Rows from block 3 of a small sound classifier, named by matrix and row number. Rows with one number belong to one neuron. Each number is 128 + 24 x the weight over its row's rms, rounded and kept within 0 to 255. All counts start at 0. Numbers have three digits each.
After each neuron's rows are labels from the 100 clips, of 14976, where the neuron reaches its largest size: "top examples" is what is common among them; "lies over" is the class under the peak. Only what is clearly more common there than usual is listed. The data: short made-up English sentences, spoken by a formant synthesiser in many voices.
# u: gMLP up (value half) (model.blocks.3.mixer.u.weight, 512x256), inputs 86-171
# v: gMLP up (gate half) (model.blocks.3.mixer.v.weight, 512x256), inputs 86-171
# out: gMLP down (model.blocks.3.mixer.out.weight, 256x512, transposed), outputs 86-171

u.65:138117091119154093085132133101134130124117152122194133079129139152129130075119150144124139134144098135107089122171184160110106136089117147124095144127151128068166134105125106147105145113120149131123148119149128186154144127136096110085162155087093127109195126
v.65:095119115105158113099193124160127115086127103104158138097146112139132126129133137153086171178142122146114100163175173119118159094122115114116084131166115165106158127113131113163114118140123090128172140117125163178100098084084071128150140141105135125124160123
out.65:099153143105118149090167135185124119161118156099144088140111098140117105140135174144183144158131105121188144129124117136146181163147111099197101133124151115134095089165173134142176151176102113105120142127102106123163130136124113113148120130127133137151104150
top examples: /b/; /tʃ/; "beach"; /dʒ/
lies over: /tʃ/

u.119:132145094137192110105161141118125090129122144129153144148132129125124131099120125142101137140085101117083133153142134167142095095091090143106074142129111129111143133096146132116117117103144137128138126114126105121171103134137098129089162158166086139118155125
v.119:139091114133196115088154171133121122133116121110150134117133121127116129108120134174090144148135151156113118147145168124143135096113122119103077128150126148097179129115132091146112124091112072133165146095094145164129107110086097141107149158122109120107200120
out.119:157106093122150095125170121124125097137098081102117168166107117101120140115120095152087113119137151110115094173139101125163136083166112114107112125132120139122137146123124107137123076124128156140181114098143151110113109125101111139107090121141163111140125121
top examples: white noise
lies over: silence

u.251:121119111119170093070122133104124135130101122101203161121151139148122124100106127142074139149122096131097083151141175130128112110106126120108135138149099127081145133125110122151106126100159133120156136104126151169119116121098107129106150139119112114104157130
v.251:113087106100127096108170127133147155132118092114159118101144119167104118151153142133104179162134138151149084128162148119136160088121111103131084130161131156139126129107113085127111147148156122162175112096156162173101114084117089114129128109102132099122176132
out.251:130117167107108140077100103138141201141112178110154122129141121125110116142129134112188170151127069139142169111115189117075131147123128103161162156144108104111134084143128163128137160139112099122083148160134126166199180131115154128128143179129132105122140130
top examples: /b/; voice: child-like voice; /tʃ/; number of words: 8
lies over: /tʃ/

u.311:156122155118151135131143145160122124110152113113144139085164130124126150109123130168115151165147122146087107117155166135098149116106110119119075139183122131076147128114133108180094081119106093153131121144111138147116071113119088141149145188093111149103136114
v.311:114124145122158114126150107129124137101135133113162139105152128125143126125117117175093160151124135156117116181160174111126150111132126089110094127161112141100184129102099129151105120114114088136171180138121187160113100102096090139138140157111133147110167119
out.311:127172119105097124120083148139113116098132159136117114180120159122167120097115144147141120120124093149099161114112143170107063143107108124113097176110148110098123105138134200143140116121136120100125117158128080113163139131151121131137147172120111169114104137
top examples: /ɝ/; intonation: falling; reverberation
lies over: /ɝ/

u.371:117107096125184129068133185093117142147056123096140150128102132110104132154133089139065142098121110126133086156145118125137129102140133110123099129124154115120132135105145139136121164055134120123145123078117162116112122114143113162086115129140148114092150113
v.371:129123157157115135080108132122131105140159176135124098088126119147102121069126179095185115142098121135107168088124161159125101142127141155117134147113096150097099127100154109097115109154119065150083123146142113175187141171136127130123141171149113091125110116
out.371:136123138086122122148138151123141109113102155144119132154135158075105155105145130140107141120108139108127112150147128099128120103131113140126111136138147100111129121129093186090133119121151121102139110152111139095174096105141098153150149105176142148166113145
top examples: intonation: flat
lies over: /i/

u.339:174132123136156120103129129172120112118134114145129143128148156114136124086125123181102157138110137120090126184137161130124093091089136140047132132133117152097155145090099138144110106093124132143159145140174115148139092100110051149131154167134082115122129104
v.339:141096106119113111102109160128144155139149134130133108078127138178104117114159138122143141184144144158135104097163144136114150115090113137134152135160108134106120129106124069146126155155154097182124096096158142166129138130158123103104167153104100081093171104
out.339:095150158132116210131133126086133114125115114148141124158121145179128124087137132091136169124122091146146151106117129113159163144132134132195156069105185141155105128106133134120134135152122120136130163130073114126127092130124128116135129143133136123083152153
top examples: /ɝ/; voice: deep voice
lies over: /ɝ/

u.487:144122119152206116079143163083105110135103142089120155122124099097121131108105117122101097109093127133109129116121130133139105081117135124138093134115129140104150133082147092121103127099147101133133139102120134132140094136143128179085137135155114132123159105
v.487:161103130146188127079144173117117128128094119106129139117140125108129130117124119163095126115127141187108123157127158114131140098120133113104094128141143154097160130109120087145105143084113084126152139121110149164131122118091116155116147159123112119079188111
out.487:108127144157137167105157157129126100103092099150164159113124136145149146103090137158113119076152114113116118134126138124115148103149121144144112134080183149100073150105119140150097130128135142156131106152137096173123115139144099145181094119109149139088165119
top examples: white noise
lies over: silence

u.226:161115120159162119123141147118145127126134144077117162087125095103104153134144095131101100156147117113091119134140117155112115117105120136084102152156088098110178138083180099155116088073153156146126139086099165099137119155119103160110136156114114122136140091
v.226:133106163155142155089175101146096134110110154128129099120151103102119120131127164155127148141103156173147170114124160101124157082156136127129101125137118155098124128114117094121103128138109048139130150137096148175145116130076125130136117143142130092150150110
out.226:117111155121132135093111132126166133107111152130194122087151133145152115083088129111126176146145091160147131148149191128107130166133163081154144140137150159091134114126117148157100126130107149159157147167151139187133131098113109133165123175108139116090147120
top examples: intonation: flat; /ɑ/
lies over: /ɑ/

u.423:118109085123187103091146121094128112114105155124190145116143147145128133082116139146090157149102093124106103159164173153112112109087109133118101141141131129073172136086139139145095138096126113129157145106131133164154104118123109136086147145142103121117191128
v.423:143140142104156098106118131148126147117160130126141122105130139126123127109157155189127159188147123130084108147147170116136122122089134119082103133175098140089163125123150099151128114126110096125126153121132158153134116111078086147111153153102095160135125108
out.423:147123135115130129096156127168114124154082125093149112175109104080105114146143138174140141142109161109160123160135107109180158133178116087141121133134137126127125105160140118120160146146128138110151126095109121102150149140075114136123088124157180101175077148
top examples: /i/; /b/; /ɝ/; /tʃ/
lies over: /tʃ/

u.293:110118088125190110075144136102128111125098140116176147122127141137118133076096156123085165126088105135091100176155158155138104110114121119106090135125135149096185129100132122133121140084130119133167145086126136153149120114126086139095134136140108139112188133
v.293:153098109135204114095146158122123129128114129096151138119134121122117129103117126168091134151122142156104113159133173137133124100107119129096080129150127139102186130110136094141108128090117088130164140102106147155135111109081105140102152160129109122102206120
out.293:109150152098141087088154157171097124130063121072134109148105096097139124154135156169162138153135116114148111147134154132132139126167118106144086173125134105125111101133160140146141158141109116099129082106138130147184149146110125143112087129133181151143112140
top examples: /ɝ/; /b/; intonation: rising; /tʃ/
lies over: /tʃ/

u.386:148124089138171119148157085107123125108147133159155174131160154159137125124153128120111170120139083128118138120137153137110135099094098172103147136172105136105166133118123153156120123094127114111139164153122111133125082128129104107133167143140101147133136158
v.386:140112123141171104090144122117139125126089142067156127092121096155131125070101113156104152150120125146109132137131189127139130126130145065151114127139122136084188128111135072136103131094111109143160160117155153152145109118075120158092139174122132156106197113
out.386:124131132103132143130094109142105128145119148153148086128129168136108105114095160129163149114113112126136122109145165111129139147126146096142130124119142137101110122136096149129133108145108105144129141184145112141166120076121106113166136148130136096102138136
top examples: /ɝ/; intonation: falling
lies over: silence

u.198:146128111154209128064118172106095114115094140098132164095148103098116129102101148126099105104105099129108104141130138142121100094129128139128066140123147133107156126087152128142116145085149112121137131114110126131150116132139135159088141133139115141119165100
v.198:159097078137198116085125169128126108141106126102143145113124117117110129107105117187094118134136149157090099156128154132125118109114129127079089130124122150088162129117134068150112140097132101138159133085102123145126121115094121146106140151111107125097171114
out.198:140132158146143103108182118154103101108116116132156147096146129127128129093106149151118145120133149153109127128153146155106140090134084146128085164138141133109094160097129116134107103172125112179134086150164116185143102153131108103127105140124134121111174117
top examples: white noise; mains hum; "where"
lies over: silence

u.403:148133132139163117091125135118097082146118141114118137142124102092098126110129161155116104125076163108114126140130103140159110084122121139116085144109102159122128134085126097095133093128143101121143123121101103128157111146113132149082131122176127117146135095
v.403:118089099136140121117139143124124154131114148074157114117125128115130131114114095184102131170139123157119120165116190119116137123130136107135126126133155114089192126123129125153110154098107106136143180129128157171145130112070105144110141147111121114125176124
out.403:110118175130126147099164112120147128095073118123171157090149113144149137093082133145108145090153106140132124145129165116102161120166133127157115118120191158104124145152152118172109123134108144139123130162138151186128124124125113117159083122097167175099178148
top examples: white noise; pink noise
lies over: silence

u.68:160089102127154116068117175138118126134092135091160135105135113090106129103107115156107115143108145112090117153134147155124099111132134111128086144106105134082167129100131122138101136126155124138140160101110135153159142132096129159099113136150125112122134099
v.68:160110127137129097143130112120124166138166127114091097075112142140127099162162101123116113153129167154141121087120120088146157118107153101111134115162115124151129115121112077096120170120126119160102105094169170119105144106109134148108138115122111132141146103
out.68:171153151145160137099145131154102119151125167117131142082130098112125145094106154139164122128129143105118120133135152169100128130116125114129092165113095111099139121088150107147088136138087093170106122141104078140181095155137128146113133152119116148132145100
top examples: intonation: flat; /u/; reverberation; "who"
lies over: /h/

u.368:133164132121135098130127168128094104110130123138142103113095123135145118121120138230131109136137150121118150121118142161123133124092157180110079146101144116113100128095143153136138171155131040114114084101128131156158120122158099155103158136125098141108156126
v.368:092121109103127113111125160136130161112106086076133130097137102157141132158136105124067125130138129179140084136161131095107152082141140093150096111160165147166105129108121113124113188142158132143161101084171164160078126099150134121117132111093145142103169110
out.368:141137166099118186139114142157121162150138130144094105132130133121134089156123104160184148142143164128143164145102125098133165129132142128152124080104136108149107070142090143156123132170101122123108125135123125138140163103136138132161119116109114125128119120
top examples: /i/; intonation: falling; /ʃ/; "she"
lies over: /i/

u.388:137085087116168119124112129073102098148105101133151155134131140120102128131069135160062119101116123140095085124169129104141122087141119159120103130121158125087093146121098123138100146107141128129123097110086112123098112115130158164115134120132133152079181115
v.388:131096117117127099141170116133131129135153093138121106083113147170128113148133129127117154175135153144145091105147125104130176116113118107127131121158118132146108131116118068132120139151133087162142095104174153147088129089118110106123127112106111112114161137
out.388:132166168167120156112141112175071123124144117098112147106131077141125118127120162141175137140126103140119139092130140144118113119161124105097114132129104147147119122103198093131097124151108094133111146124110112163134102143082133125122104160130141161133125102
top examples: intonation: flat; /p/; sentence kind: request; "please"
lies over: /z/

u.36:132115121113147142128148155170128121097151126127140138081156122108129129132124110164089150151140109142099106140163166114112133097099127111140093127176103129083167134096139114166075067105108076162150145141119139143119089122113074174152151197114111134113134102
v.36:136100126125177101122164122123130127100117116123162142110146136136133128130113123161076149150122142154102117169152177133134140102119121128068087130150128151096175131102110112141100118107116089136177145127129158165106091101098085125118139142121115123090211127
out.36:132156089094112084089096161150127080119145148154128093142138156165141127113130153108155121155128125145095132107147129196101074143101105143092091172118129127106119114110127180149167149136141112111114089143150052123175142134154112112113156139112095120127109129
top examples: /ɝ/; intonation: rise then fall
lies over: /ɝ/

u.129:135129087153176097139119143076119073109145105141125163111132132130147118060081118161110121116118135113060114147124129172148091090127095182086143157111124123120112136088129129130086086106148116148136117124123122149115103127150156129087129175130122093096154126
v.129:108110156173113127076164119132108148130128135080126133105113103128109125154141171122127092107139124132156117092139110112120127103137127132135103140126161122139144127121182092122130178099169094153105148092119135125133121178131129122093123103120148154139169109
out.129:140151137130159106187116121111126120084142176129136146157165119100140171114111136135152111091101095102075134149145149144112070136121119131118093134110097118099157126116114177106118106126122148108134147168107082093141120144115136148152142147155126164168099113
top examples: intonation: flat; clipping
lies over: silence

u.245:152145111099163093125157158163138134134119136104161145097126137136124121133113101160117138163150140113151100188119145189120138134087131100089063144148112109107138123098101140181108126119125175144166097121167157140141129111141073133122157134097089096100148122
v.245:157165129160191121162124104105106126106137161130133153142148093122130127106077146133166125103114086134075159115103151161151091147155107141075106132108111138139132125113120147117106101138080117139102119165102115123150091147145129129138112161155138139135134142
out.245:136111122136154116088174118121157063133096118130164117105103156156122125079090176153125155144130149103127111145137130160166167133129126136130090150112147145095149170117128103150126108145112111157149144101148129143112104136106072129132111116112131090121153164
top examples: intonation: flat; voice: child-like voice
lies over: /ɛ/